config = dict(
    crop_scale_min=1,
    tokenizer='word',
    loss='sigmoid',
    text_encoder_width=128,
    text_encoder_norm='rmsnorm',
    text_encoder_fused_qkv=False,
    text_encoder_positions='rope',
    eps=1e-08,
)
Rows from block 8 of the image encoder of a small contrastive image-text model, named by matrix and row number. Rows with one number belong to one channel. Each number is 128 + 32 x the weight over its row's rms, rounded and kept within 0 to 255. All counts start at 0. Numbers have three digits each.
Before each channel's rows are labels from the 100 images, of 14976, where the channel reaches its highest value: "strongest on" is what is common among them; "place" is the part of the image that holds the peak. Only what is clearly more common there than usual is listed. The data: larger renderings of crowded toy scenes. In brackets: how many of the 100.
# convs1: grouped (4 groups) 3x3 conv (encoder.blocks.8.convs.1.weight, 192x48x3x3, each kernel summed), inputs within the group 0-47
# convs2: expand pointwise conv (encoder.blocks.8.convs.2.weight, 384x192x1x1, transposed), outputs 0-127

strongest on: candle (54); snowman (35)
place: centre (44)
convs1.83:087149125186156109095128137132135126177103145160073102156142131110139058095164113133155078108132158088156145165097088158090132119164130084066187
convs2.83:167161192110192123120174111089087154138087147120223056128170134153103131101107133140157129128080166103074139080138092155101141089209109223099125090106108141113119106134177104096112129144112110135137152132108081091149131196162179200134164137134097118096098140137084136094169126111096077131161117129137143076085161067134093166164128104167090041137131127148141121107088128063143185075132

strongest on: red object (100); candle (42); rocket (30)
place: centre (32)
convs1.114:201183086108155110097102148128106144181137127134116137113086143200112179100150120135141124064109072158112046153121157135120122150112158106130154
convs2.114:146109128131127140094102136132160149124149151134150127160126116189120163123110051173087125173097093137148069173243098094183142156146058110097104121134145153102182169132106090126142131106092114141123188135106180121229149148104178172126084120080151173131113102116141145179122077092104136147144170147096126111190063180097199197103098177131129128148150111131100184104115130160141065067123

strongest on: candle (75); rocket (40)
place: centre (36)
convs1.190:115131112126111179080085130100122097133114085081108080083188135134157141071087088126207126110177122102128129179095157127160109113089159148158121
convs2.190:083136099135101125120087091155156160126138179079140135076170116112133152177165111105142165102118144140164125119132161158024131091192088103161155127103118124095173155168142076096147124114120146152127139123094125126147139164139110194175121072153133152189079186114162076161118201128166083115152081134128098064091141137111156156172135145123125153161106149145215094161117098171070117178167

strongest on: candle (94); largest object: candle (35)
place: centre (44)
convs1.55:114168179157185110113101162133167145082130134106051128090157072134103113147091073113141174159088100138120141138128208147135106124136084130140096
convs2.55:096168095139122144096103121113111133114134114102112129125168092215099056139111133104139100187174165133078122101109162125135097113076172111132110108108086123096133076160072091089094107096173126101135115100089090168139188133059128140128119190130149136131140093101148113129091146080119126155123144089113064118113134108145090147098156148145127163081140132115077048084100169153096162200112

strongest on: red object (95); its colour: red (39); snowman (37); teapot (32)
place: centre (32)
convs1.101:149139114100158151114141134144131098162168116167147099227126108125179110166099112124106167198099182112080137161080146137130107099082110085116147
convs2.101:202102123162149136102127098127155152077139081173109153081125132151153112138153101134144129091113162075131145157094102129085074074137189085084115150099124091159120177184156154135124188107148137068117132158138126118133095103155126129154169194073142080127133115125120079050060131208156162143115125105186116151112124092083192141141100131112118122143076102154124150110148090129144108148066

strongest on: candle (60); rocket (37)
place: centre (45); middle left (29)
convs1.59:179150071077074151120158075140117069135123106123077163099158091165111101160071132132141171102159123127117136096143109090131144150143086118083185
convs2.59:134125142082099109137118056102191046108150158126123069097159078065121072144124132122106114179114113086136051120095176120127125139151132045127074153125105064135115099120127140119132174159135129080149159146132134122102099094143097127107109105121107121108137106118087137075149132070193126199137098108144096094102150141086144152084167145096151116128098122090046128140108110136199095104116

strongest on: red object (100); candle (36); trophy (30)
place: centre (42)
convs1.115:115059108112137148125116147125094166137142106101099080048079139053124087119125122093112138188151141125121146120091143121104122147135114181086055
convs2.115:160126125112169112119161109163104194100107148080119165156126156133115134093143103157176068112221205170099098127116065170212113100151107124141150140099103065134093171063150169138153117155142184088106140158126144095144104160092163119155182140170148135078116082103099148141074103140181124085082112072158142070134073101156108117102137131135137097068173111076113210105102082181146121154089

strongest on: snowman (33); bottle (32)
place: centre (37)
convs1.74:089169113104160115094125141148053076152103130130099121158097155086164167084111086131093114164096131105093099201158074133089145115083131110100133
convs2.74:065148148212135145113097122052104135142138176098166130168114150112130064140142092115156086145089228199127146202166147102119124065153124035154086090083149127093128117109122119105150048134177102167087106112118095128111171081116195095127085128121181166180104136162121133074114160124147121113115183091130140138101131150095159111087173087123124149086148074096173097141165171161125108175168

strongest on: candle (89); largest object: candle (29)
place: centre (36)
convs1.88:131082073133153096109185124136036123082106120139079137162160147152151129108128131117145104134145158091133181099129092095124146171110104085049136
convs2.88:120206138109156122140188122068182109141115101058144109106148077149095151170104166134123126188143175145122136137129088051094135074116167099037145170075109157077113123135187107170098096110142059130134090118077205120109114129168091094116130137176081072106146085131125105136176092146137180100074198143129055131196179134164161149112192142164114163124126097096154134168144132102106091076178

strongest on: red object (99); its colour: red (39)
place: middle right (32)
convs1.106:216134127136130100113111110107103160144113136142050132105188131221150141093133129153100146099123096102143080136160145197116098116138123110135165
convs2.106:149137114107119111129088153138096144134131135146103111103105195152118142112135178198152109114112083113162058153237167211070134118143148171139109087085132144135094104066147171090105110127088146155190189127105136128159125054091159088134124131107169168159141000089143092132098115167152091141201149092141166155129147102139185116137113172152093125102126134144140122114160138091095111122109

strongest on: house (33)
place: centre (48)
convs1.126:080141194197132135157098164161142097142118114117081151160126180119106052106113124127150138095127128104089112091086181087137123158105095131085172
convs2.126:108113143084131126149137084197168130108116069112130095056099175159093064133092090145139094103078124092124109065135136175122151134102104061126103180131150129144138151080064140123127167124132190171157185095182131141117052176079123119115131149146134142179129179140132089170115121151162132123097130111125118127088158108098108110119145161136153157093144081076129127068154131156154088087155

strongest on: house (71); largest object: house (45)
place: centre (44)
convs1.169:155194152138156141106121104108129085164179178134158163153184156126168152123121106148070099070142139140106104166129132139135080141153049166092122
convs2.169:177128135149132156090050132108155104100126122183089085160105134133070119120144108069077115116165120140150107108138101093121117101138125115141097151168105113129124076200076146108176098136146087130093083098122203085090107118147171097156083061086104101105082130117169162103107085105097106187121112108114086147154127108186124126069104144071052182110146093106092104150162152151096077110147

strongest on: boat (41)
place: middle right (29)
convs1.7:163079179096084105103083153114149087118163139145143068138084105100137135137122137202178118147156148180059078136127154146143108108158131148109165
convs2.7:164096142165108128111134160185109103132130070133116131136138148101097113083149136109148151130065149165141100099167131137117100116136170129141121051137176169162096083100140124172124037135106144093077126175130199127074132112144122150102159128143129108140160187146112141125130092157150151118076154147142110129172136078157098056145145112147157161131138088131160155092130111088164146159146

strongest on: boat (40)
place: middle left (31)
convs1.16:106100066136135085137106136134058079122113135162146090122127111093076098045157132109141086161109118127125123100119132149110112054130167171107074
convs2.16:123117084118122081055137174134130092147146107121115109132068135112144142107144088188114084131177164117131145140144128130152162126139175155152081164117118157097073170132161110187124100088144129135145129147069179146150120136139094120115173151128114087110120140117130114128172145148089128099135168100079112103117091140118122115120195137172170181169173166099117122096104058147148111108066

strongest on: house (99); largest object: house (56)
place: middle right (34)
convs1.63:137117067100096095065122101162140149189055112150116126144118122105124154081120103144147138094107112165105091188140125079148086117125184182098141
convs2.63:113135157107140159085152147169121140078198146177119087173142161082095154106097133097137141166066102107115140132149138141085086167150125116117121085112141081143105136087154146097085111098095115167155150152076056114101154114174154115206168210140091101157171087102085156180130075200235116133114142144161107118134114123145081139162122167178159125113174109143135105145169064117090144123082

strongest on: candle (56)
place: centre (32)
convs1.142:126141144162126111165130187159141087113101118045111152080107177071155175134103136167195086174147117096098115101135132116147107116105073101122134
convs2.142:099111106095102162121090096103191124127156142079119140147140184149141147107157143155174145086122107141100107081132125100129172121130154092136157119072143097126097095115102115090079135077098158072108128129119157127103120150122087128124121098081154151095111104194168129116131136100116147112151101138114126133097111106120121133113108127116143092142127146071075086127098106151148151087050

strongest on: candle (96); largest object: candle (31)
place: centre (41)
convs1.94:187149106120167106128109137136150131112066114124087081167136063150088166123115154134147150151105146125166195145107103045138179136142113086137086
convs2.94:134130169095144105103118160130101104095136161135101140113201130140117132124164143150176088117134061095098108145150122112145112197094091122056141073184093116114102094123106096111145126152119103125159142164098156154143105130119164043159138101150115149150115140081168110106162174140144111088135136163158130106134097123117142149114146194103096060248100157123111118118104103171103145214153

strongest on: house (74); largest object: house (45)
place: centre (43)
convs1.86:097183134123140071061086160142131130135136128164146168112073156101141104066126067112128188157101151095095162166132123123135077101114119185133121
convs2.86:165093110096106131117113127178108106152131136137069132040148128160153122153108111156150139129136137135139073190096094142145141109126149060108163110140122135142127182114126094154111065099150174126182186115196128138144117105094115131141170066133168103170128122120131111174164138131136127183076134160158148137172115127137109154104088124151130166153133091142128146096191152138099151144095

strongest on: flower (99)
place: centre (41)
convs1.47:148108088140177128094137079109145143137153137133190143124103122104130183147126086095136097124054111119111074094077186093152182109108066100122127
convs2.47:148122165139107129065115122163109097120089150166178113089180132114131123092126115072112129088100114051159164111112134145170122162166103089125156122111098087121145126158077097170124156135154193174153186103108162187143085143000143066106124123163075121079138093142107060165137149120105109104162132083115136092107116151162107146131082119185117069111102167127190149147089126137077099118082

strongest on: red object (100); flower (34); rocket (31)
place: middle left (30)
convs1.134:089148189134156139121143118179168144115159163134097138107163159147099088092106171074112127140163104137135032083146108081104093151144075110122122
convs2.134:172035138122153087177115127134115131082114116098168155088161192058081068154089107179131126144141097099155146093198121134081082091155146080131130154162145156119155080118140115053213103122122140097033168138142160137120117154083162129171140104095170136099106104131174159108057122086104118106109112083150101122104131146117063198182172147143107083126180099171149185168125108134047118109166

strongest on: house (57); largest object: house (32)
place: top centre (34)
convs1.72:023143098132097143094066091164142101087167075154086142127087115114161168163111166107102166140139148092127127119151109113121142115093081149153130
convs2.72:119092110120093183116108135132070164089069162168132077168154098128138129185094085103117068110119123084133102107122152172152127125078110173147118113176174166092125135110097104169083099114128172114122118149181117139133102145129104156175096133141130122116108076130111156139162127072099041086135118100157140099169090166132146093128149118164161115111148110141193162054103089134117180121089

strongest on: red object (98); its colour: red (42); barrel (39); mug (39)
place: centre (46)
convs1.104:098132108163122070156157132180138144142114112141130143144154067175098153123076103113086101069146100101159064098102144132078200128137152177121126
convs2.104:089167154129185164128137129065110189111129151114111181138131122138086101156114142146141155185079150126206116112139077114112102121084167126091151164195191139136114081129088150138099097146121148165107159137095080106099135132110057098165087118102138148106140100126168102100131164070104093131162140107113084105140132094123144105134142092092114167193098122164130183156110109126163192170159

strongest on: flower (100)
place: centre (41)
convs1.102:166179131124116051135133136112144109125155147096086105102143154108075050121166117133046088148175076162155130118131114073127137104097108137122142
convs2.102:177103146082119147117126157125154119148161108087157127154104124141124098093146091146155103137142128167171155094137162164133105157069196143144112136126123090084159093089128122146115095073103176171128109154164130128124142142149110104111149144139091119164137149135187128130146123194128128126103071107161131209113129120189153126147151107231145126163122155070133101165085095097166135201096

strongest on: snowman (45); bottle (33)
place: centre (34)
convs1.182:165152165151134109111086164101094096132133176129096132146097104147132084130158148084205135144129093175090172151048121114105106084133071121100153
convs2.182:112119075150116094110158135105135131102137085080146122099148183137095135123163095098120128145139106072171155110154147155112111138060099086162144140141109109152123070135098166088156092175081056174071122115129099113187083072113150145115102068116182143105082152123113146066104116153121138088094150160029185132068181121160093098154133110103177131155146118117103183118077090109116222156120

strongest on: snowman (54); candle (46); largest object: snowman (28)
place: centre (36)
convs1.183:124105110125127131149126155151114090129139117047088157107106180129139174123120080108103144155190210093133085069139095108090115127095190122127132
convs2.183:115128086147191133069099153120066066117105132140106114083172120081153133159094135111134086138105178146116131138108120041084170162123090189134123130074092116112139119110164146125142150116159061120165080155119073141163137109101112132128141169154111086135115142101156149146143192094131105197080125186133135113149109149154165150171105168117194201074150135069131176115162143156132146103135